{"crop_scale_min": 0.8, "horizontal_flip": false, "fusion": "cross_attention", "fusion_encoder_width": 128, "fusion_encoder_layers": 6, "fusion_encoder_norm": "layernorm", "fusion_encoder_activation": "gelu", "init": "orthogonal", "residual_init": "scaled_by_depth", "lr": 0.0022, "nesterov": false, "adamw_lr_other_params": 0.0029}
Rows from block 5 of the image encoder, named by matrix and row number. Rows with one number belong to one channel. Each number is 500 + 50 x the weight over the matrix's rms, rounded and kept within 0 to 999. All counts start at 0. Numbers have three digits each.
# convs0: first 3x3 conv (encoder.blocks.5.convs.0.weight, 144x144x3x3), inputs 91-97, a 3x3 kernel for each
# convs1: second 3x3 conv (encoder.blocks.5.convs.1.weight, 144x144x3x3, transposed), outputs 91-97, a 3x3 kernel for each
convs0.75:558539557503415404544500527469441433610543633578549622477422467414383397433528571497526588490502408498541500646535566495469488492507526520519522492503506457516545442506495518500491493433450
convs1.75:513512497479526556410492490555605492573583509530592477462505467538425367505464406532549506516469450543543527512473444490449405447430408532445454459437429505556527479462546510522475515517551
convs0.76:492632509508590556544420499508619587540598610552509541464446552432438495494495513423449514436516505449415521480553542563580601539489499508530464527512539522469551490424506506532509426525496
convs1.76:522469412456513490476529564516450446575631512500543563455529416489479449519545465444490566466419544449494527434417399432501497411601534480589529538520539462509395472575652399484508466477423
convs0.77:563422434435467459485555520456505504488526600538555520544540470533516508518512449467555620506526560631483482478427419463432412499492483571499532545507482495487512467509500433510462417451413
convs1.77:528596520494521533471552517518540547502567559459389413429509543473504526548567619449490362526563446557604492527547686513558589579547471503542523471455504552525474506502504490475472492505532
convs0.78:390446423484590539519546520355476381506606598483573525492529476547445502547543547436708505655531431415444445500530484589574522532508459444544436542535526590573523589527554530482463453386351
convs1.78:571510656508511594511516616504528591572574614650637686492493487435500457548493555519476406530504471577521591474490497517489460526468551527593481501546549477452437538539543526499522493465461
convs0.79:540485525522582517522523465525535545455539408553467460476453513423433554541519493484560530514465601470462536542512584476468514515481508530548447460410439503469492493575477469538526532474525
convs1.79:507455420472455383518438426492488450539488473427490540483485478437454482513509502484518538473454488522492473480513506450537503476508489527508510520472539431516567552517470506477472432458497
convs0.80:557552457452455461505438459604529446551441457516527531585541529602566637474555613510449480382525593438476537518523514511515556554562628543598601561565579522569603450511528483447512497422472
convs1.80:496495492567575522540546544535628554473493497530423388486477529534553526561593509436495500438471487495452465599653581507522506461509487529462405513514444580541475452383405495445474543520533
convs0.81:471516425546458539503531550469566544502496565493531484474516444516540493504498486523434508543547524423587561490493446510489516439475508468500495458538457535565547450526447532443607417424533
convs1.81:533458517514546508501555449475461479554484515521514508492536444485446499488513468519496495555425511522574474502487379483537409550562468536504514507516499517561515532594491515568595430447513
convs0.82:492549641396450606371425559637536413532527406521502385442483515473453516558532507488442703547539714623519560525526575521477557536434570480461523571481496510486546467556460551540525491525576
convs1.82:469492349478529476568500464586551330496622549413481521385430525434562576482515595515646708531642603545502573426545472400485435446456476493520409550482395486389417507562505563611497579580503
convs0.83:510483476570510525538521524482447533577520494575494541539551483527557412488469480509457437550470442437459471521571514629532502539505563535478605544598576563558564521515495487496476524491588
convs1.83:529544603504448547524416523497471609479515486495523451502583434473495448490471553505508517508439515503501575511552506557522508503529476519529488533495423472524503586502445514505470532556461
convs0.84:500487464389490485439484510513511548414453554561569519494482529555555505464490428559534516555527422442520521467504466451526487464426477550568484556530466494497469457562416421501420412517453
convs1.84:526604559565502576517584558450443466462421541514508477521546521489489525458546584468456498548502575512547528529534394479498463509460460463448481554500439559500374462483529415431527464504500
convs0.85:399486499442440501571522496502610500546542417605535456540469454465537477448492554592634562523495514442509519483475437457520439500563538580510388426503460493587591546535520519600505391499472
convs1.85:532466489530522494588522526639547503512518477500486469525492553588573558536577593463505494457500542428467454509504508547539567499537563406515463450542535470482529482457515506423506556485503
convs0.86:465537591482575489375540453497509502522488540328440519526483521461525565459511594412386592517516693578475581544478506517431387506523495453590448424485494490467490571561504567589530616464501
convs1.86:519591531488528468410408402571460455529415396545500534520515543523537480523571540519547418530624506544485538401436495466500431424579451439470565530550535492451478473587513407531580334394505
convs0.87:485464412524481404541432393669524609557495518663484497486483468583447563415541602438437449497545468489582499496529484477557523451500525496438507512491590594613574438507489370497460521426498
convs1.87:514512522433452499513497535382468479527475467604540464491493556506475483591438410524465527500505522509487508474432500579477482546467418465436448526490436429446394522520492479466514449472459
convs0.88:527483470512592548502512506506507501541617560429403404517524560471468540474544590507667630510402513562583553517470478478456468504556511412504533493564488506459524390502454340368394463496522
convs1.88:573509402540515501530500511561579590534485448570502446532542451516442535496515527473490497575592549495545476526495506566433452481531479415461462584581485416429393517516562478486411403518475
convs0.89:444526548457585478378543359478620508449651599502536538565443441584513480539496436549575501586539526465554395492427495555495496580550540532536501530557556518524500559520489591480504490528546
convs1.89:531494481583547523578587573547507636488474591452509564474466455478492522494445516491532525496425563457444524527466447463523382448503447477535476513595496395529421520482525538497484523475487
convs0.90:499612467467503436499537477424457573421475458420484588470548502424546563462531480483577502513501477594599486496495403412419422508537466470567565535560512481537511414491489413580455468468516
convs1.90:518452596520517568536540566593551536538566493380424514509458471536470511449485460630475497575551514457480511588429483587491522473401514541547581620595549557485467515566582456494619511475546
convs0.91:512459479552500509549515455429491461437512501465510599495464536445469488515499470421425547569491666526525524492495528479485428565432428537506460542505473511533494418486445506503408440441516
convs1.91:515557512516455456556489495484536522403439466532409506491474456518495491500517562602548534470510501458548489431510552472526507525564453416425571490496532484419541445426528468432491530518508
convs0.92:509565445508551457480569543553479579575557583542534559579499510544520610508464485607487644598540542621629588568526503507521475465554535510515473582539477481523481565484537566506496564491502
convs1.92:555546449531528490488443402441410453504407439636527462495496542399436472537470503480396364549536491551551485464435459459402484438470452352416539429484537436399452519552515535530494440435417
convs0.93:468475549556627645560525499579477553535490492454460504452421402484467475555519468433428480433464513549483583467471478464507576473511463521481479482486577531550519550459483483539570457494504
convs1.93:571462444488499506554551562495409406435440471500597561572540491510577583567530490572588526545448478405491520479436446519558474517464495536534486561442424512544487447470567454464506550487478
convs0.94:481463481493514574415366487543572599572526540393434494514517486508568489570548505522498576412488427569457503489641506651644428544478582469510467539549441519483604434504460468526471618546500
convs1.94:507455450454456466506467503442509461522585481476532544517520483478526558497536542478480505482477483509550528486531538529501503520506438617576547576538587538550510446445549427500502409447430
convs0.95:468556548429483545483438622561464465579517560523453493494506436573461477502460483411529465439518484443517513554570477513517509472491468496535417563641539537528503493508488450535424427493446
convs1.95:475511480531553437544600465490430464464448459442436476532446463495527500527470502437523463430493565458404505480456413421517425532538446491537465539564539529528523527546500554584566529503554
convs0.96:496464487439468505430451491572620509570482438559501493659561570552492501596481418514562590560472532439512473545522548472453461607470519559459456508518472443446538426505622438496510535415452
convs1.96:523507501480497478464528460596612464418477381533539475452423432505502532479544538536550453568561458480449425522537517469565585525574568497534440544531438418456500528458446501500476512486417
convs0.97:467506584568344507518329410505528549416545511424503437512488518537520516546518540513550472462579416525478615440494517524412471588420466495435544508505566540520443501561462548509458504543538
convs1.97:471447487474508499495501535484495507433502542490482548595567485552583546560571504507475450484508475531508480521468515516520498569449513507494496439490528419527532442491479457467508520428459
convs0.98:449500505540517500506598489499443543558367432513482625464471507421518651425430555563386492483428421591471628482517502504471460445518506535556493496496536470488520565520584504492460411419525
convs1.98:535481484509470558518471472489516553490430432479407492580511450505497497514460458422509554481451547534540500405450533445463494544513462533542509496483456518457437542517491519504442484536528
convs0.99:508411519507529445490592551573561561442477397533497360476438511577461426566544525349530537580510640377545423512480508505496412524499469512463469557511449514504465542548547534540495545447521
convs1.99:508449468525573537514616569296375528515452436561489484538547524493568539472484438623716770572505642554579441461396428568495441487498516597579523440406475504475448579415444500481452559614511
convs0.100:496495499607533483499505465551571542531474447470439456528478495559504536522465454492513445500503483493577460493507493538478512551442504524516481498470447545499520555463553556450515626549515
convs1.100:458457508482522529483476475474485471482465471446383404479475521437498539463496523479480518461488461464494489456443447500470492478498490491472448562515493550546488530499405468532494457484473
convs0.101:480492510444506499473543438418368444459494528399365389579515562527449507536481524258419416374545426356413492509432526471423466497561483576481492554452517542495496480496400566511427548526482
convs1.101:510486492484482470523534466518503508406482433507428438555446516494479537466529599455471521449444468559547470425453414421482497424518434542568463603607470549484458556466515507502495479525515
convs0.102:462453468422455485468479424586630505578606467458613619469519524544466462451393423479502539451497473423462327473465507495451556435460512535518477484520589425556583479477445421462475397446425
convs1.102:498472477522618549478458511516539500389436408398455504475507531489455472409376465462595530546587504542484486522590571464523457526422504566569511461464513533544536535474530557483513510562578
convs0.103:583538481515517473594615472479553558518595502596536550483488470529515481459502491397494449526483470441541472569502490502478499520508436490490448516498484507487496557423501506411567609485355
convs1.103:514458484462490510432493478513498434516467380509560532489483527531490477510554506515508536518429511479463496504550502496586507471466490483555503497535553537555565493403439518552445503522469
convs0.104:500454476466466537443531494471451473538514522527489420457492569471465526539506520404419359543485549502429481511560486502517533553458513553505600491466482479574562535477457492479479461498514
convs1.104:518476454522487520534536485465498558412425510493438498538470512525512489429455494516491495482489475491440500583491500522463519427440475492429477558503473462457469554578512532504499519529580
convs0.105:471378397450417446495464504549514509514584549453532504487509555460481503507491505454612586489562578517510514496451490477478537571515513497532542532620569539483533502478452533443500588484444
convs1.105:508508502416482511476447503469490581461466530501504532491529504516587599566604635541457407552489495535500494566535513528482511537497487421496541511479412537435349476452537429457579449458489
convs0.106:508509435488459480542495570501495503507516460511514533457481465465477464511451483459483511468600478560532488487523546461456577469476451564532399541439409558399439445469474378463510480570469
convs1.106:500519517511488537547494569482467492428446468447450469467500522507480487548482493534535474530441460467384453529506506487508528493460542549590477523505415558459379515472485531482474530486524
convs0.107:596545442501527494542512482520559540570591480621498499463497429457499486527521450487484411513514406577430376507493427436502488446548479570487458458464419499524546456453572411520489436489433
convs1.107:563514528516433518558443465424401538482516589512465543486473442415412488469433501531486461515514525433500431534516577559532532553540553477575449560520454468472460508533530453494499499500461
convs0.108:476431491563538370547562478496464337440549518472483485508584539503469500573470456512480485447497575433453493444442495556488462515509546478531477489485479501604508405476507455493565450423509
convs1.108:573539597543493570462458438505517497475534612463482525603495470577512469510475478521498449499524520515578527512465530500436469444499562467454431447483476475463498559493549578517534519512507
convs0.109:432414426507605458487450497553618432600418370379551632461447565547582528592491473583390452495436511511565504502559549522546429506462498399556628523573423503448489394471512545418528507468502
convs1.109:428575526486358523495511533551538474370535589372461555582562483588539484515471503629532533595545514372485503519463374496515424524475468488564508575563501457463505614515500462448493518481354
convs0.110:565536435571557505438522532567544554452486528586556496505565471453571514426470521375428604461539530526463504546551452528540505479528505619488430493466504539453459521489451485522482491429454
convs1.110:575524579589554538554526592499509533456393420512416403605554506448482546482484522591467535607507482508493461514487435461415489456396438538531475572554544494413362456503522529480480653519509
convs0.111:483442391497477379446460439381459463461451420463554480524529488500517559490551485401481665410430485426480463479436478451497528499555617500492541462460471467467449481504551453443522467476402
convs1.111:437476508452455523466501548474512512470505502486459541400421533446480503497559472503445508522467491567553499511485499448475473434466476506493471479501491418499540507498533439522530439516555
convs0.112:498565511506571531423486477397477467572602568553535422490487442459440443487484402443561507530515499441446454478510505423490529435462515437561515604598565473516522441494469469463545450445499
convs1.112:458531511515490554584538570533553570527508540534491574429524549476526551467474466575507555505524492494501571530487472476524499479511513460543502522561505445508440514522473424478482496466506
convs0.113:426522404467524543536402488455588520457512437576445471451426517543491486474563493351492527600500433550720414426476530456626566465487504508477426457476408458511474493441538541505590531568439
convs1.113:409408512406422407479498480523464471538451412475569527407524624444443597541557608596529614609610468564474455511469543408448460494526489588456497564603520558534487511481493487451420491570471
convs0.114:566586535491387346487469411496478627541615595492729536569527517504549473519485438443485555412545571448560629508523489405330421465422428486619537578592476532462429510417497471496422570510461
convs1.114:495500515512500539533563540486499505508511528449431405575535513583500563570502506553509556505450509507443530425431427450467456350413441542496432548489430454453479488513544639493565597551520
convs0.115:550517573499472492442468510600575510561584560465526538525521503526503506542524564494503478439578539461494458487436499488458481501503495518462514504466492543519505495454523501509604412399480
convs1.115:420450450510464495402423434522531506565577549528513586535495508500491448463429442477517494534517473501535542503536536520473480510448477471464479512511517435492448520544503512494495452489501
convs0.116:406560436474585507533587460522563522452605539440548453523474443552458547446447508509434539472493469477467513534475529509439545480475527431495438525520565430522481389333516535432441501511416
convs1.116:510516568504496494468484431544450414585548448556579575479541516520548549476559462547515542542504465492533508595540536490495461512516515575578539492549438551476454430416486483443488492484530
convs0.117:517471499512478457421423510548535457403482470568523483505522459464533515523563505466463476477442522510532527491509479516501476573582488486510435558529474559565511426451482528441443494496459
convs1.117:573531480576534487465495476465567569555493453497489400594472459534497525488494516516499428490527508480449477512505484482473481527527491530444507457474491502469503497534471502504478472505425
convs0.118:539523508501444444547536468453500529384429470532582579514500503551563535520458498462413406566604662450387491513515491458444497508515529532528587495504480522478521473462451589512544552448551
convs1.118:461454495498539526452463468540560519551488460671609569530437408547607503464505506579526438512535410646529481469519463472452516469444456497467478473542611481476528527595494563538534403506543
convs0.119:531458493533488466533556611468428521576503450402514557510482492503390483519464498433547749508521545506429552521491539511488494550551623554380516578413486541538553523484546492514446498516524
convs1.119:523603487510579603522475566509528427541645431492536545437366442459478430532527451435523577463595636400452577479448367490466373332424385530532464571528515540572527495548611569565597614532532
convs0.120:545559549371438460472456415454472404474493551453417392529592518511545529453446436505487514586521519453424441454513560424466509512481474425527463490552512561538476531591509531515472521564546
convs1.120:597530520503445446536482463536569555538514491550507499530539510542568562502513548532574479507530522579610606586501496509520583534489500565413460548550489479512466470542474524551538509490545
convs0.121:443425441440525471491544503558480470447436517486365416495530528583517515546530459528480436452492420529436410611434450600555404487541355476517504579549532481512508638600419610464395524405353
convs1.121:484566559491513509460449474521523425473474417434539403532490517523474454476482475497458486470437408477494386486509516448558494491522517491561524500553512552518531500481484492487496467481493